{
  "train_examples": 97500,
  "encoder_norm": "batchnorm",
  "encoder_kernel_size": 3,
  "text_encoder_causal": true,
  "text_encoder_layers": 10,
  "text_encoder_qk_norm": false,
  "text_encoder_positions": "learned",
  "init": "small_normal",
  "eps": 1e-08,
  "adamw_lr_other_params": 0.0022,
  "grad_clip": 5.0,
  "lr_schedule": "wsd_sqrt"
}
Rows from block 4 of the text encoder of a small contrastive image-text model, named by matrix and row number. Rows with one number belong to one neuron. Each number is 128 + 24 x the weight over its row's rms, rounded and kept within 0 to 255. All counts start at 0. Numbers have three digits each.
After each neuron's rows are labels from the 100 texts, of 14976, where the neuron reaches its highest value: "fires on" is the input token at the peak. Only what is clearly more common there than usual is listed. The data: made-up waving flags.
# fc1: MLP up (text_encoder.blocks.4.mlp.fc1.weight, 512x256), inputs 86-171
# fc2: MLP down (text_encoder.blocks.4.mlp.fc2.weight, 256x512, transposed), outputs 86-171

fc1.328:132127122108144135111126162157170157120151107162136094074143138143096154098105177173180122110125119165122148109128114110139125162128136145129129154150126117102147120126089089127146124145126099124093102119129122125145144114115105103145105171127125148145135108
fc2.328:155105167118142114172127154135135107100122111127186134131112170146142106132141139092111100127150116112170136110140149147166149083140157130158119144143124127106166121153126153144088123107165149128130162142150157117149132166142132171099137140110121129109095172
fires on: ","

fc1.146:145080160136156148155137139109112109140175100095091133095137119101131146084097152123114072110143137122108139139149130122145120148142142127115128147176099130134138117127132127166119097131099138124125134152127123182137131104103137135118106110091155127141150119
fc2.146:120131094119151110137095123145135073102164131185139151131094094132124175143139134108162122095133147130139111180154113180114108143163123157146181141083145122103119155104151143096126131089129108152111133129167139134133121135121124163128110112142174093159112132
fires on: "blue"; "white"; "circle"

fc1.286:113138151132141113146119172112131145070123144149116131153139134088140106097107105133105102130135160151124095106178133161151117095139139141115128167125130096120129136116158148139130138132138157171157124127111088163085134127156105147199152142121120124158112091
fc2.286:141146139135149107113096144182151138141151158119137136123116125148140087142102102108164185150122089090134117170095132113114145111140103136107122135151153134152107126115118133067109105117131086125098134106113123081134087105107131110087116130097128111107125157
fires on: "yellow"

fc1.139:124116119148118148127117142090138166124185168094090130138155101131097164116095099098158111152140121126124125122115166116157125106126112147155145130148121128142147173132109132086174103153131166085103144078105107168128199144084132131101117098086135116125133127
fc2.139:111136104123167111120136133142114163110087102170130140124131116155110083133164117132057143143090076120146156108144144138131131172130164162133096094110168170134106109138122121135107135163143166187174103121120115102131100115144135139161127119163135106112157107
fires on: "yellow"

fc1.124:159112112107076142097164142144096141153121137150157139200150060125097168116126132087112140094161124122168089140141158122100142135119162126126109077133126120117098149135141149153183149129132136147126125108125135131165112150105152123134114108154124127109138121
fc2.124:117176111108107108166125133135141101150118121104123162106155145133171107137136136132189109126136161058125126114123120125126137113091154182143126126123113115160121166096113137169141145140118125138109128127129124138143132135094092152136151126156110087106124136
fires on: "blue"

fc1.186:162112097111174133104126116142151159156092094131115117121100135142133118175103098121105145149092104155091155142128123126144113110130155134111117128176175154113143140166172136137150065083141111103099148101097149129131135124168147119137141104131125139134090113
fc2.186:122129078144109109135116092116110144132145104132129142153126123137094121150123143132126123149139125067123153137103111099156130100132105108134099112084131156111079120097114129135146191086125126132117126129150097171178098071145143140078166148178114136148113125
fires on: "yellow"; "black"

fc1.352:164099124116093163124127157108130133120115100124131139103118163095151125117138106089131161138082136134137104126146195147133106113159136128112114121111135147091155119173131143114143094126128156154121143141161141096128105159112139113128159134163120138116153144
fc2.352:164154125120136115148134137171129103114134102084127126135120096146163098081129106151142110118114167100136141096106145111098115109152082091120165141142076074113150157096158109147137150158098108149141118132145096131066126148106121135103118118095107130144140111
fires on: "blue"

fc1.121:097104093152143093107142105104176117161139146106167149114131169133131112115146150084150115122108093099155121102155088136127135147101172151119158131196095111183118119112113132156143125135109125108110149166165164092143147108134107113134090126132152146124153101
fc2.121:104127112187150189136078129117082157082109124123120119123135085112191145146129119100183140122167093132148120120087088103106105101119129135145139153111116152088119108135118171134107157129154124136108149099174113098112126081125073140143138175151125144126129116
fires on: "blue"; "teal"

fc1.361:083108079131120144124093111118139144122124085148157110112153160089119158146099134147128136129124130157132151107110105100170181101159125087186158146165111171156078120113118146092129116131113134157096124115156154140116095098148112126103145130147111091144126125
fc2.361:141104102088133117150124099121106160119112160131124145131129144108121135124139117148102117113155134146097118152095161119157114112083117148126066119069147175159156130153153130165118130115167132116162116132097121150094107110116139109158111130131139077152122166
fires on: "yellow"; "with"; "ring"; "gear"

fc1.306:168110146135130101103116139166149122102129107150174139160118079140115109126109145121097160117119166122142081164126110134147138118117141094130134119106120160061118135094142090157161132129135153082102141075131101119128075085150145097136115125122146146109116084
fc2.306:121132083141121108149106068152135148108093123097132150128119155119104122111134100170117128143133101098150106115056090127127105133103163169108101108130126142139130151165130122152100132114100126145099110172161122136143131124106110161108154159123133092165134120
fires on: "yellow"

fc1.80:136109139118113123162117129121121110138096151133122121162135143136130143128140112186125097134137149132158126118127166139110166130161102086118106149119159105154140136078118115172145155136131160126141127108122142092164144130123133159120081157140154111102147083
fc2.80:117174127146181138119115141118106113141155097151152141108113107111121105147138155087144125121120153109097100155146159109091143152173121147118106119147186140092118188105102125092140142116122123149130141117114114112160114100089146097146143102127099134123134116
fires on: "blue"

fc1.486:106154092063101117147164119156082158083128136102141128163122078168125141117108145142107093133101122126121112155128185160157136098167114117160175137133129137130167139137081132133158137130131086127130170123098153147113104132138106141104138132134156138111136174
fc2.486:090137157102142115142131129166154123125110117123131119132080132121120153158119105087106139137085106179074154141117125126134044093092145132140144128088087135151130084160154131110141115113106126120110136071125149109134108136135119170132117076108132113139079119
fires on: "yellow"; "and"

fc1.424:116126095104130082144124147107130149111117078120119158106093111123123155089156128131144139101128131126082118082095105127095117126097158154116137128136146122131181112117135143150150149128132169142138125151159135122100121107118140138191145086124100114090106089
fc2.424:130125143133099161118110120113135080165141111122122132142164142090116120130105118082131135101077121150117104121147144108118113125178102103167149111150154101143152136145157134083112140104148069101121094108084112163144096147121136091123116130109133130145158155
fires on: "blue"